python train.py --arch="vgg" --image_size=32 --crop_scale_min=0.4 --color_jitter=0.4 --norm="batchnorm" --activation="relu" --temperature=0.1 --beta1=0.95 --max_precond_dim=512 --merge_dims=false --epochs=10.0 --adamw_weight_decay_other_params=0.01
Rows from block 6, named by matrix and row number. Each number is 128 + 24 x the weight over its row's rms, rounded and kept within 0 to 255. All counts start at 0. Numbers have three digits each.
# conv: 3x3 conv, stride 2 (model.blocks.6.conv.weight, 320x160x3x3), inputs 112-127, a 3x3 kernel for each
conv.212:112119166136116140071082136147169112122148113147086079125107122126138157143147121121155158134161130104105115135137136117149108153128122120094108141137120146089102161148125180127103114084111138131136114089129119103130140127112135113127133118111123140164129133117129088106093090128121164143202112085115135092135144105116133075129099100146051069120064114143141157146151154134130131131122099111136131091076144173141150134126117101093097
conv.213:135139126129168151111170140144159123089103100113051089133173168109115158179115137134120123138121105111116140135144116154134129148132110117108126088095081059086075168143112137111097127155154096125120145100130167147138138149139118128149127141155120144122065072132109075134113091122090094150096066075139140107160128110126100100120117106093056065146138117155134145153153147116140138120123100080087120061083119138140150117115131122099113
conv.214:148142127156147145130162118113140084116059045136071081110125129134091094145108107155163148157112155132129156136113108159159138140134124123097116131098071147098125147151158131095088102091136123140123158125115133104107120127112120120127114130139148117101063050050101057066130093137162085085108091096148158120117158101141159135124098114126111071112145127118114113137108124135084128107135128102069110083107094123117134108131138159146135
conv.215:125121111135121102103155114103154144105119180096170144134114110137151107146179171126089152163128094127169142096100094105123141117126118160099133150094136149156116130146129109100118096129142112125150092119182118140143126118103132114142114126113145090094133152089154109123150134090163127121102132112147095126117133090090138134083112122149123102165109151128129108099100141130092100139105172108160129138104115148156129140101133106130134
conv.216:125160108123126077123076126135087087138078123165099159133130117123196095117143166115117157133130140154113139133144113148134122140112112163110160090090146133075118128127133139139131084103143129109140131138113117084158146121126149124147143114139097130087138145144103120160143087186121128141126107075162078110117077132111137117090110129120128120151120129156184130110159159175153121095136147072135131121129110120138124136128179142140132
conv.217:134131125127087118133140130098090168105123153159146137145128128137131139109157160118106140129174138168180161119115123155179103157143145120133155115153138135141141141089143083149186138160097170146093116113134098104136126134141169138138154145117094100071150156171155207164127112141140121123125130156179115115091122103067119149102094130177207078131110120145122128149104129152119120152146127139154134130119125134090116120142121171170139
conv.218:122100153126114086118123092115111126126099113184118140122113126133153091136153129099092107085074121111085076151120097161128102105122156127113142144162072151143115127121135128120110157121102093111156128101128148132099097169151167176174120149177102109070149116108102158113145113142148151172098130109103108131132135094158125136139157169125109170146107137109062041088094088117105099129111111113116111153127127117086123126084130136092105
conv.219:129129117118101100135176147143130137135174130153118140088095071131122127176110085133141150124114119113122122102160133104129160144126151127108128146140140151105156131120095116119133072114112125119112115133109146132116127131110141142107139122139097080129123116096161133121122083093134122100094145121121073087134134116097136137096077084061101098126125167092096103139167127093136135145108159158115134133121138151155134220201188085091116
conv.220:124134132120125126137123114137116118125159129148148105135119134151114117169143085130128142133135113150146106142121134115084092106090087148165103143149145151148138135114176155183143171152077110136131119117140116099138142160154140152150135132119107132153183142068190103067143138121164146122177138128127116152079160165119149148125202170164140127121100121127121118119141113159125111128127140156133128155113104131127125126102104112133130
conv.221:097130115120113138137094115122090109158108082108106106129158178186148093110142113134139131149147110127101125130137116135140148083137173094150142103145115116117108141134125149156143092114113108120153100106150104125116103093088135133112131122149132135121088073153138088130160160165144172154123157150147123137185161049087128140101122131186102125170162145136104117104134128092100167131137118143114122135129113104136158129132104115076099
conv.222:095120116113109149136140142143153190181148152159131122086117124127106125144148105124145122120096111107102103134115101125124144143105144133136139137118119101116122138118145145143151130114116085125131101124136146115104117117112139120121150103098117151126088088175147092136155104139145106146144168092084092145134130145128164162146117069120115127123137134143123128112128155102120114172135165132118133107126160121168169141138123154101116
conv.223:159135103143130135159135132136133103124143125111123139148148148131188139138108142146118122125106137130114142106113147119127138118125074103102136117111146104135140110151105106104167143105132132120081133117121109106097112112112131102132100131099120142131114123128153139138135131124098137108132125125152173121141167167141103135170165185123188185127117104148136119127097113130095105175157117133127186103127100145107126136106110104072092
conv.224:092114129079120136127121156174120119171144094119119117140152098170146112128139114103112138120120153114130123087125120121129132109124119152136111106114101135120103115146178121190170116109131076115133134123134123129126112112119147145150140128122125088113170138127186149141129119181131130111130151101156111146118127085142113113171161176168159177112144120129125132154121134124125128131114149137110147164093141184151130097106115104092123
conv.225:161148083129148146098127118135112140153135142122131114151142166121135126114130165152143120167150157156180150105139159127126133160140095116133111120149121134102100120130102116099178153118181106148144116108086137078115120133117137135133147149164129166129141124149098159158143122130139143123129098148093091079142138181116159157129124105091114172154152148149143107096101127104100113100111147119148131115138154130148130119141147123144095
conv.226:147114136140126096118090082140107132129109101128104125120140126153144140182191129110110142110142119105128129149135127106109108127118115108131121117128139124148119072093135161137163121123104158141092115077117121129151142120102139139139136179141130102109148077085120120091131083115154138126132121139147093112131109129157155139118119098158106111127122161106117108108112090116105082152131136139170093102101096155133144131110126123083108
conv.227:116126139127133122149124086133135145067095158154113166119125117157162150150151140121135136129158111128105110108121120084094107117121107080105131107068147104118141126135124159199182130178142139136125159140138148126115103114173094092137149120107143111117145106117144142154122102160140145132150171150135118100137094093150114134125079093148153120141126113140132150145129135116121141105107133107077137100112137121156112146124128097074124
conv.228:155109088148132126161138142111107114158112157114105149153139116116150124127118126146169116118132132140156110125147130134147140099082123130132136151098126139161115147158185065086107140138164143135084127128110150114126138132114136102120141124136127130102160166177146130085158114153111092103152155102136161116131128111109141160157168129113162123134096120140133143122128150145101145136123116105106123108153148074020068164172126129135100
conv.229:120113108140134154116128123133141120135155105115151102136161116104122153110088136122145088103131103126165152119101122162167160178196169151132152147150109143159123134099106138103143136142123109143115143096140152091125146166147167165158145173141163141139173100108129114141163107155120149156114133165144114121159097131140131057110162172132144148134111132139108085119088096136057071156103077139107117110094133131130127130136123145150140
conv.230:160151175153138158135138155106143104094119095122138101154112096135139144083083117133115119133147140136123120126121130117130127123132119147145112141144127131137133114105144080087089163130145126130136134150123128087128131136134119152133124126129163131121141100131154137158119134100139029095091067134103134103117120128096091101098152111134143140130101131120121148126110115125097130133103142127124169136118152121141130148141167192169201
conv.231:077140133137133149130112121125126115137136143166091116092117128129135121178160076107122123114119137139076125110131104103108146140111102147140118147181102125181089109128107102107121142101163115122175150144140182149101111113120139133141133123173151115141079107113113076100145119144108055138171086045114129098123155157146149183180156163148155123120105121151145100112138134137112135139121136118149125109112143125152179150135139089109120
conv.232:122101113156114137104089124119129082142122101101102084148185139120166158157135122134110119104165155140140145119097114152143118148122110124145155093127150096106159141138102165133171130140127096149118119132129157121106125110114091060107100098123129103109126105105111106075123150180144116126134145098143144149138142142186134117148162140149124149139087107115100079110061085163080092107139089153126094180122097160108138130120114085107086
conv.233:125126092118096109085123127142114128156156157138130139160117075116135152133154132144166116096130134096117120103135131129133162125114136124126094133134073141126124106122148123113087148143136132119120128138131153111124114120129127130127109115116119103066128118123150109115134158098131157145111134146127142086138100088127108113150144102124090120130123129134119140138166161132147164124119124137149140147161150138139150110114112120104099
conv.234:137093127132130108101140122150143115162105044112117141136096131127119089147141097117142170124151125151128118135129141145122130144099117141096130152119113136146123147124111119122107140113126147124096121143109114107107145141119140129132120128140157102109164094053149132110155120133141150123079138139112146164096196199139130108117092102106128143128151150119089099104110107103119115126090081146079087125127112117132131109131131154141135
conv.235:121161108124150146112160109134140164124120192114134168131102137136148135119119133086167145089133153140131145164112098141131105102112133122125108099121124070125129117056101123122079191223176156114117148123113153150073118134133097103105125101099109136121126115121144100087090104134104094129131148139118124159118094137105108082115135114111096096107093089138126122099139106130135139120126144125130168135125125118142163129112132144154123
conv.236:129101115095099128172134132133099162153152179172142147147097119118098122102162132158141161123141115165107125155134095091131133132118140104093146124114106121138125168113142098101115145120126081101109103158112149155108125120134137127131137139117117135121126148099123136147135157117135119145098103150091096173101146107144125138128132126115117129142127146148134136156165168132128156159159129119163149112148173106154141153153179092095090
conv.237:145107147140107081146102108178112151155132081174160127103151126089117157106136134164122113138104095143125110141099094122106107101135102097102140074084132099082150147148141176139145131137113105132126124132130140130137123135141130136151135148169107123126152125080140148102160172147165172103145170140118115114114080121116105161146141120147108127163159126131129149149106152133111111108129121121086119143107102121094152136134114111125100
conv.238:130116123180124105117131133163147113137115165134112112160110111097148161082096123129162110121131158132126123134117130145126110136150174121104121136099120103098081158177090132110095097104132106095117137093087130135102115131119109136135121103112117136146117106132138108137122105118112122155139143082145148125115145140156099115188113122130137133153119080148148117138136155105124134149115131124151149135113145131121159117113112106086136
conv.239:124146152116115133137170050137147141090116151144126112157145119149143126084145162173142106138111126108149111113106127106098096114088142100102144125113135131126133103136121128205174110156129140128127179110128148132148117121134142149118129111133166108086157088129132122123134147134140168134186197104124149116123111091130107126186164122154142107097136109127147154123117134148140136135129155083096197130111141155124114124116123097115103
conv.240:143129140112145121126121107118128129128132120130130117130126128147137126151148131160122107156159118156147166130118142132095112125123084149145140128096148128078104140128172145179142166129037097157117109111139143099134128139122122132133117119102104159152180121117154146117142164089142181126156117111108133175120157133168148168142156172138103101138126122133136139122121131140132106092131107122112110136094089146145137116104114107102114
conv.241:126111111149121069130109080115161111149142149146149117143146129092132112130087110127101113106123099133113124134134133124115123108101087147145083122139130143102134119129136160165127133096157115113128126142180102130138119142128122121129144148145148146110149109128167120109162126147120115131108153078144099110127149131166122126152191154126131115112089129153148127145168118152138120141177121153154108148111105161119092136115114122126127
conv.242:130124123127131125136100132168163077144147124150135133116142155108121142158088125090156123113104133108110142124137139130115132098096071123156106094113158163117153125135122134126112143124099102114125123104117069100089147167147126158127105127110097105115110120133144132100158120097096139154123139185152141124169116142119122105134144176112121097151086123109064098072047051102068080185140094157163155125147140131109074110111145160147094
conv.243:121119131103086162104071094126129090127148125166139117146155152118149136150139136153122110141113114140116134159156161109103104129054086160145073116100092096110152133126112105137160176169129109121126128122126126113125117127142127132126136118124123119087156146085144115106131152116130121127118154135162132120149124110109113113162118108097114111122129161139135098146110122142137116107147148139160165120137159097141137148142105124149125
conv.244:157106129132140079141113108128055149154076179134099148124089117130146091131121162122158132152121119123128145136135117121149146122127142115112150115103118118115096138157144092102121154111107144122154116104117101104126158147169132132135158118132131131099148197157105119130153094133126107125121153078114095128140133115122120167156134117122146141182101127128154147142162180148160146108111171108096185157126137117112127131167137143118097
conv.245:149124094143115104105086110135123133157152149186151113134161112151121085136137120128128131127124090137144080129127132132137146100131124120103117125144129142127142109125104144129139119091162144127133094137119113119138135150118134136120122121131164122150140148108167158126192168117158129118122142112110126128095178185131133159164166151128187183168123160145121123100138158116133116157152118138136141125092149122135143136128106086117079
conv.246:143113121134127096122110089130158125135141105174152135141102125115093090131131153140114080111084109119127145130166110102090128125128106108164117120115129131155154159127164124127129085098081113151097120103092115064077129123137108145105122118132143107135115093071134132132117142111158169095138151130111117140122143133126122142117126143149184168132147148146120159135078125102077087156172139081160196136159140120143096118123140126124112
conv.247:116091135138098133130161160170146161167161151133153113101101131149112087156127112105093095071083111102135138076183186124139172144152123136136121115136125146102111145150132094142168074137202131112126139132122137103090137148097135137137115101115139130128143101153114118131108127157125103143147111119155102117119148123100120125143125143159186163086137109128140157147162134164143143167117120165175141176160131167112157147133129099121128
conv.248:141131112116104134126147117131084100103069077106130105091139148107080083134103130149134145136129113116085116157152121125138118116142131135134106097115103123088123158086136074120130131141156122135134156105129159099161121125107129155154158157152107093107094082153115129167154083101129095132105145155111082130148116100153135128121105140167188160140172142091111123142122131166155125104065154073109133127124151133134130119156128149112132
conv.249:145173112179110094131097107156098096144113080136156105093151140127143141174132133120119092119126108138130123099124115086069108143146111166140155155146146085105104147134122174146153138146097127123150131118107100131116104129120109105120106119129157122158159120093129121120132145116145142122138145104161152106148118131139126148177154165097159105149130132128158138142114141158136157142127094138124113134121073155102121138111103114099081
conv.250:139090131122126133111150088111102139106129175134149123121155133142125166138144117151116126158111089104061105111098132112130152107112085115157133124165087148151121109119147110081134156104114132127159105109111081102111104091116128137137114134127162135125177097095175157103145144138111104127134125101113162142123125121129118123176153135171163178124137145131125147127160107103118122083157135128171145139129163135136121144115141099070072
conv.251:138127127106165140113106131141113132133119110149087136134099137147114091153172108141128095139168108132149136133147148163132118164148074095139124116124112143109147126152127132149119139079120140134127108138152143137117139107134106107128111112143076097153086110107110120095115117133064104117169129110084095130135147103126159165135139090124122159095088137142137086116126151117173131171112117152115123095123136131110105106150120146127140
conv.252:128156127171120152128140122124135122116119100096148082099095152123129153117069100131097117122120151134128119152124122108130121148119117118132125113102119144116130134075110112065082115161174141132106160124116109100138125142141128132132150131140137197136098146114145161148148108150130109090146139144155097150139128123100125056118139099136133147114089127149146125120106100115123127129114111113129143115141131152142104132131091196176205
conv.253:143121120126129133142132147125120117073112097131096130143116137157128107119117133125147148144124147146138159130096106127103104191156131131114104175165089170180117119119143122145101146091100092115147073142129110126145114120145143161128150146142117116153149139128172166107110114130122110161133160120122137129105084107080157182115112124114143110129131116094119117137060127155072079112127149134059132118143078116134126117099115131140130
conv.254:113113104119124103118135111138142111122131131142121156164126082115154140083113127132144140148126144139140108152140117141129140105172139119144138152112115112127149160152108087114111118118128140107117115126124153125131113143156123119140119122097113141092114119117142111089146168156151170106120107093122154112098175130142120128161074112100126103116083072108124136111136122112076093123127144105095159109126148137129132110139136120135164
conv.255:152124105167110054140085064133113145130169129168193113111178144147131154155188112131138162152154126151129121136128120094110146121134127128116097154113084136131077176163117200185112142133132115100128126093120086148142131134119132119110113118107113147170150131064117105107143210149167198185156178140139139131079132159121165165142138096164123075143089124140138150155130118142165094130102148154121093160087131140159159154130137097129108
conv.256:118152156152155156143139149144156109119156116143168118106096110097135136173128113145126125128133124148154164139121110145153152164159115137135144144164191111134164100110118138113126174143126157131131128135214068178184134135098132107110126110109146125140152069169152140099139126113086138102124139123110115120122139121126129149119119174123129111119131119110103103084042059073026024077143151139159102118117135134165106133132123107107134
conv.257:149121148135107156100120133150151127118101142139145100061166136146119112163143109155159109154124116089123116109143150155143139138162169164109115163100127116088139139114116141099137128126169130126141106120136119096130098107090109116102138122118152130131162092113093070145112102145128115137136100169130121125092085083122080130122140117125090182111181141119105137133098108129126117142146126149097161108132148128129129145085105153141141
conv.258:140141145133129152085134164147154105157135100153151123155156111143124134117132136134135149135110136143158126128138110120131150107109128150106123109063065088084100151122094128076093145117112125136090130116119135119172144132161157131145135127123129134074104100127139123120127149169137150126110133119123168133106104125101109079167127165087063054119102056117093115125148117160138105124146123131118123119116106168132116120138148125153111
conv.259:128122096139128137153112142100097129133124147108160097114162168081174184159113073109130142100119135129107106142145101132143138103127159098139140161163137136131149135151129152174141127158162118125102121118133130173176156127106138121135131148138118093101140100151116090137110178167140158171089136129125114184147104099157123102154174148144117159161071114148131147115088121069042096102122159102111139105109132102118105130110123077125102
conv.260:141116130141123147143143135155159105123107081143099102111108142089084096105129085127120151132116131118106121123115094135109134140126111107152114099155103128144106073120170093107125157081095135140162115161128141175141116124130129150138108142151148143136091092120116072114119105117125112090134097068107095140140125130140140158126205203146193182152137171123125121136115116109106147157174121109172115138134097179132109110131104073067102
conv.261:109157173129149171087107136117154101144121138127144157140142135115130111131131109121125096102124120126118094108137152132112144151130135128140139112112130130101163082193136162132148094100165134146114142132111138085124143156126143134135124126121114144099119111119159091113138122170155111133141143098128174116094122164143122123154162128107097129130101101125134169125164147180168146118113156141084155138082127122112114164114136125170163
conv.262:170129099119185128103170207103107187122124182125172202112096141137113077092126137136133144134180154182168149116105125124130138135142109137139135131149109127162149153123163091116139117119101161146122148124133110119165135117125123106106115106092085139169097158100115146134189088122111068124108104097106125154144119141101119068118139089096136119174133124128161140110142123143116083107158127124138103114188120142123116099153106117138136
conv.263:157159146156159121162164144157110150092155196131117169079114144131091111104132102119118132104115125126108158145100096100156086149174179117137188103136173145135162156152172130119143091136139139133124148114146120118138157117154137126149139120123135119065121125109119165172092097153123114165143092110149112166105095084072135149092115117117159148134121152104105122081026104092058081145135172111170160098184170104137123089135121119167118
conv.264:097085093116094110141121129180076109139157071100170106114154121128145127111165131162097128127139126109141078101134140142123108130168120121137146125187132132152178115091136151137119116132128103086104102101138121132118088115132114136136146161150160098119132141133112128163159122174182148111137125109131155109090121145195149107123135137139143134121147115132132086173134114145180159099107094122090126186154119167105143146160111139110108
conv.265:107100141138131137088124167146142142119150170126147184136127127114140121144102116156112120123072116112088071133117111117166157124140149139104123125153119135142135141127134138140096129136135118113146115106113137108118127167163163201185163205198112177138158141155139148138150147136165129113107135159128124116129107065146078098137120157161138136128162159164170156115126176135125124154146080148163167121175176134170157129084127111109108
conv.266:134154125144142123118137120117141119129123082084153152132139124130161142108112096095102138110136137135131132124121142105129108114110121123130137094130130106120143094148103088070058115175148142149111147110131111089119143134122114116145136118145122162111102098105121136121161094147148097121116140164116124143133124117104075090117119117161133167121094131146097160117113098123123108127090127119126139106126123141127108122109112204207212
conv.267:170132107126153139146156137100163117122124139138151126109124128155093101129137133101120158153176174146191164119163185129206157139177175140121161156126186140146162125142096111147147148120157098123157099121178142121083118121120130148135151126129135129105135121123128151150139127124114150122133141170147151094134116136163117115161158121151123140121113144106078077072027032063043072129128152159159143079122164151139113114146135102107130
conv.268:146178091141162098155169118049066110046102164072127124150130110108106143138133128104130132133136109115110115107116109169124119135122186140125138147091169132120080135111091131113122107085109131101097117148122140130147125139118128141160155136136128115119123148109173149116112102129081128133105132093099125132146134157165133146115146174133125173123114097108127099148150101109126112131124138136132154117115166116107061167134166082124094
conv.269:155126107118118108135140125165092115105104133139121167114085134143196104112114153104099126128099108152123125146161127140127141131122134119167133118092150128098153114117146089118122125147117127102142094103128097080120093126114122154143119143160123130126126108114123137102135140168106088131112088079129118125111105127109085074151132101126123136132099085136108106089076076134144101121134131142143161154093120142101124180104133135171169
conv.270:103135133130117108126133149127142118145126143154120125125132165138147155098150148118086103130086101128112113094154160102096118109117118127141114104127092122095142167161144129133149123163143120143136156133132142125122098131141122118151127115135120138154152138147112122150112132142129112117119097152094143128137122078137118116174139107097129127160104113140143118143150131129147154146116145166118150113112143140132096146141137118141127
conv.271:111119105107151090109122101117129109128135094164173093145136138129115066140119081142109143116130125120151106097097121109125143110137137157092091139040062117067099122139105147087112107104191117128140133127156119146148132127129111121128110112130138121134152093092122107113110140165117127136135125082157111126134129132115143136106116117127126123136154132143126149127124121129116137134109143149114107132121119138122117132129111131155125
conv.272:090106141116147158129095136170122136130126082144055099107126118119137118164159114110150125117140138090116122118161138104121126098143160128118081156102088142149129117104084164106109106172165113137142112127178129130156122101123117088074158104111108118085164119070086098130107122149103151139135118128120129138140126118138132160133080093088106106108141118132110163108107113111139154153116139170116083137112095128123120118135106096145104
conv.273:099110141140128140117136138136177144137131148147067106126099155150128118157140100133152139140140171132135129148146130148117131131095125120100130126103119134119142126131135126153178184152137128133136138154121121143131115110134146132136112141144143164155098080131115058125120139153148134139115108091122140135120168147154172153116133109143151140142170163128117123127110126115104112129126112118129152104128127137120155153107130099125111
conv.274:121158115126129162106100127150117168111155133081125152128155122125078157109121126121124153177172148117150131113154118131121134115101112140134099135125101130153116138131149132154146156159148116098125090129105170135098129111090108092112115129095145157134116094151109109103131137187171165139122160067095180125161153160194181191158148135142103147181167136106128138082144092148094118102115129118094116100126110151155151116100169102081063
conv.275:149127119165148160107085088105128136082130130126123157064150096112144122167130189127088119104141109151120114123120139124130134116109123122127123128124126142149115101127129150132217147184125115152118155092131109081097107101105148132090154125130153168140114134121147136154132118114123174127178157122138128098149101122152187170132148122201196173126144125129119160148112077156130121092141122131129131124114090182169171149146116067046061
conv.276:106195127121130146142125163119114130103129136110143113123142177152131116139156129118104133101127130107121107109125138157182193145147160131116123143098113143170148115140142084137186087149163142111132135104116141118104089113131104115130131123090111104116131101125150146125107136148067128159151123146076121137104111084116147131136125145141215133164186154115166127167149125139122167112127151125124108157129125153150167147115144087088113
conv.277:105155115120149152120158138082147091121136101165102112127148131118172100122135118132088136122134116144134146147142141133156159116137116139100103127083083122099113108104076128166159125150183133147138128131117114142133098136099133129127153114123119116129126115113135113107117135127111141139136145132092154134096116125105088100109148111135125116109158116167130104131164127146146129152114141150129124120104113120155135157116127110118101
conv.278:137174138157120141140131142136088082113085101167138131161118148111143131164129111136138128125149124128135108085123127107150126150110105129089128129091103097093096127156128090132134096091140150150168162129138113117129116124121130133114128130147111115149086077176124080112128077120109087116141110110149130127108113165124144126144119113159188167145149121145135118149119100111139103098084136082074110129094123126128124107119125111065090
conv.279:139133123146150095172117155128153154122109152124105120085160101135103110174110148127144106105091134113109133117174129181173165122121172121116105183146117174177106105098149139127155153147139118135143121125123117121118099152126170200184170185184125096128141125123139160117118125151150169112136150191127108124122128162133131112129138174154146151114127140105122106131108122138135109134084140162134105148150141159121105140148103116116115
conv.280:114130159168172152148177142138134193084110174097106198115118097140128091094129107109134123115138138099147158102120134124117130142102098109136154102149162112133126113115130152207154144191138169147135169101140149104106148122129137118129146173137142137125124129157084125151141080124136109099145167159102105131123117100104113133140092112141109096132141121131102124123076086100088155172125191150169173163166173139114131089126081110143148
conv.281:120100103114138082124140092147143121163091071138111110112112124068101117127106076107150126125151136126133159110127106155104102132146132134129112144104082157135103101135159150127116124153145097133121119115132153146150138127127106114105131107094123134120178108032136089117151143154132137151095120140131111097121129128103136132139127158117137126151128150128132126148138150135091091139106129144066081137093097120140119112116109160111137
conv.282:161089172133146124137156126108152168142157133149157121099109123143106140129143168144180099119191154111172160112140164151104117125170165116136099141133154137136167136115155131169112186119159152135138126146116126155108150146131122094124104091072104079106086122107111125133168125101118139121091167139105136110135135089121138108146127103133179169126114128123123116117081123116079097123133134108154138134149118156182147133146093105099156
conv.283:144125082116108078130092110153138164116125151105156135086151107081075139107109114137122104140156112123125131127134150153147125133122128092133159075098151111102139104099111069106154130134155114130129158102137097146159139115124131132132123118130096125109122133104147127113107103117113060124128178103105121137114116096143124108128121115174134131156141126119117127125122114116097109135122106117114138093154161119115125126115129133137116
conv.284:162084149108106175144107200131170068139140113118159131159173106157132150104133148111138139119157161138138158123098156142137120131128131166130109128130127127122139113081137115124153116118152089121145122104121165110121119123129144122125120117139124103123150070132150080218131122088121048100137053117121139107117124112149130129133177169121141138110133107142126105125096094130092054141102089114124095101122120102118130103086125156133116
conv.285:127145119125135178104112122104120079124105084136099100115138155111109123082127111122095136120135124126109122102117109152095108128121133101138118102132114132106132121133097113130154119135194135146133136120138125120119104132126105116104111129098173170161117122143137101144152128098144104106111111107113088168127172141196155124130187116140113137128099153118114093099107111148121098130118134125138157134096191105104125163141151143128133
conv.286:169143134140137138107112158120106085121155110130154115169140104099118108167120130138136115136131114104108154122131130193125118144173141137103137127144155133125170184129090125096161089126156130106131128117134161117135147151134141129125139113133093087151125133134147133130100090151102102119155065089103133095134105079129150110117114070124110155117119114137170093148133134152119150126137130111139074116127087114079095162184191111115107
conv.287:119137121082080107121115110096102122132136112154133117097087109143097103104155110103149150146131131108094123110137145134142129100086092144097138125087098126100138140099118114107143113142150109118111127097132135131134119140136144147115144128158132061079124071120151124141120115147122124146110148154107059105088091133105129136104121092120153177118145124134090124124117107147139119156140128141120147117102126124180105189168198152106142
conv.288:112106116097097130113098105142100150160113140135158144126133169139145147136174122108096103115129097129108097114094109125133151084121092134113103137085080101117069122127187137126112097129116106090138128134117113094126091102139119122137116125106098140111138098121175102140162124157113151188109182119089163149128112085113122107125158143124107134161160145149141120117112112167111132133093146123169156143157098121141094144112174092119120
conv.289:101135116119082138101114150158149130150112109113139151143141101091125181108128143142126111130099087113101132114128109160150127137155140126103143130132101114162143118084162171122106142202127075093110089073103068111099117111122151123111134145122163095159121122097123129128144137108109115131122137175130152152132143160129108128151181165145122150136108109102117121137128099153142120163162124098132146139119098149125130112124108122114086
conv.290:135126101136102129160134160133116151084143175110113094142139185099146168166152142125134133121136148170092172127147123110188195154162157128105129084109139079125156105117160114136179166153163159131073090145112103115134147121107156152151126141128123135161101153183128167157128126160099153153153148118140152179107154113122123110133173155154181161125083120154147126126087088143061100110145116108105102144103115114129103119130138153099112
conv.291:145125136176134116130144083142125140144137128142158111113156165153142139162154085128135159143143113122120071106137113119093115151140150135119150106134126128133113165167128178164095163164078114133134123110144107081121138131120134148142132140146113137161116107095157082090146175122199210145168167157135115127096167156130133127172197133159112113158123135119152137135116119150131107127088162130128125131091107138136136134122089096099099
conv.292:111147124128110095157118131148110139140133114125093136096161142157129127114131121157145128137165158158152121131136127119089142110108099107135120130100157136134132118169208173217199080169168097126086110080124122122128119120116113113116123129070107077104143092130132160124153114189129128158110119127132123149134093089125124126141181157126145131124114115099077120156113135107133132137144129123138144140093101142133134126114142110094113
conv.293:126159132166146115093158137152127135134128111166116127102118097122122102123168105126143164152139134120127128128134135137168172120168143126113143132140111139111124114148165184112081105109110094110121117110118154112144140131129141141132148145153152113134149108105154090096134096143081137157124134117100132152093105127121081104143181129161117118150132142147126130112138142102135118148161139144121139126060146146128171112123103109095125
conv.294:123096116131105134088138188109141137130071105116101136137140101104159135105136171125131133107096114093095111115125132127119108138100088138115106148123078153129117154124113132161136176145141129123135121134146145111142124136128152131140150168128124121142082038114104116133131152128158123159125142151114126141133123101124150121138135141166180143133161156127141118135118157143104128115126111113136129148143148114137136137124110137113104
conv.295:099124088138121137080157136135159127160151137162131125122091152114123106128113181138153119107103121117113104114129143115135150116111104119119108157117129155156141083140135144148153129136122110120090116118128100089143113139151133153192154157160195123115142124116152121120104113163133122112148134141114109116131137121154154123105115154147121098095133082145129130147185124111138119188112100145147135128123154111135115150124106134089120
conv.296:107138147117127123104114144121171109127152109180130106115136175122144103130126142125137120109096134114115132126107120119129134103121124134124120162092076160074070123114092133160080157149165130164147137153149108109109128130153102126138143142116125120124124101100132090089155123147132158170148157161094134116121117123104143114189170167158148123101103157118140141122152140143124119149118136138166147118136181144122162130104114105118109
conv.297:130125129143124146125130128121103170095140138110186156089111171117153159130136140148148146136145131123129085136147128150173154142116092101113148128139124094140120096143112099127141157155126133167107145132120149112140101130135115136124125143140161139134159157154165151135124164116127158157115139194118137134152114117125102083116113120147136165125159124100106083114095100115118115083106112141123112166093103155163131142098141132136112
conv.298:109164142121122135136148141176134131180135142111149184115120144140140093135177115123100093119111148145153144123145136086083126117109108132124127138083137108110144103112166101143183116163153141137122137145131109162139132147135132123126115141124129095129120106138128174142124116159117159159097151148121104141108152126080110135136150177135217184121165107132121133174137147140126128123131133143157124106129139128170147137144133143093113
conv.299:110137110139123059142089099119143162183121107134199126134102092137136095115155124104127128115119134133138099128165172155143123121125108121117112103141129101121105101100126124093169138117132136133108116114129110109119143117110101130117133130138154145101126097107139140132136097127116140110125141164132110112117143123162120100134132089113091070076114129102136128115115111133124150100153140135101127122120125126174165117147138126139131
conv.300:166127080153117069154123084125143141162171129171142100114143121136120149120111114128150098141116081147125097116138151115130110108128118117143118091165172145133132121193097177117134068118193115127118076114093103085111112150123115108128144102133149138126138134103142122130110126151144168102124102109106106092134144111146132141173166085110078144104102152121122116136134126116129145159127121154104135129114124135130116142131121115158144
conv.301:150115157127116134126095112107129141139097101140138112139117130151140116151111128156097113125075111095110094121138108121100134129108102128158116122091071108113104091152115146121143117114108104131142141111110127117115124128102128143121124118127122138084166103060127125077135166141106153144098141150111139119143112110120100109147163161136149102121127132131091093106069112108058087129122165104152176131122132147161124136120118129124121
conv.302:154103108155146097117141113124105092174101049157125116127186136141125090132110136131104117146112110137161139139137152131156175121131131142124120154113110160120111156145100128101080156105134126116100104118089140112086129125131121124114138123123125079104163096053109143125189140147149139069138149118122135124102130131156135123115077047111117087119133110115123103134129126122158112125087082126060071111110093125170153131158134102137110
conv.303:134135107139097143142142118156113096145131099144119131122153120122081125114083101138132127145114126112150131153145117137138114136150200128139144113173137157092137168155065112126145089117221115131108170116098152133099095111119116142137158124105156111140101129146127155115145147128169142100103124150149111165142123111178123084153144103124141154138128141114120098123117105126121146143105122160110147135141142115106128143135104181177138
conv.304:110143109098143114118125144148143121156121143168126126106136127136144131166114126169135154135125129138096124094099124108114133086134100116154076089135111145124102134136146132139150137138110123131129117136117110121121107094135104123151128094122132146106164165082157153131162144143156111148088165114091142121104133134067140119146118105144108121138140153095130155113120152116135167131126149121120150129118123117144129122113117114093112
conv.305:158094138140145112101135152134118149144106141143137140122115124116131104135155119143158107145132124138153143097124095120113127079093126159128108136135138175136133116131134109152165152136137143124112125132125114126111107127145144147142140159150161110128092126130118132150132169117142131119153138123122130105108130124086095138135102101133116172137124102122105114142110126126142122133155132095108167125128127121162150154090105154123138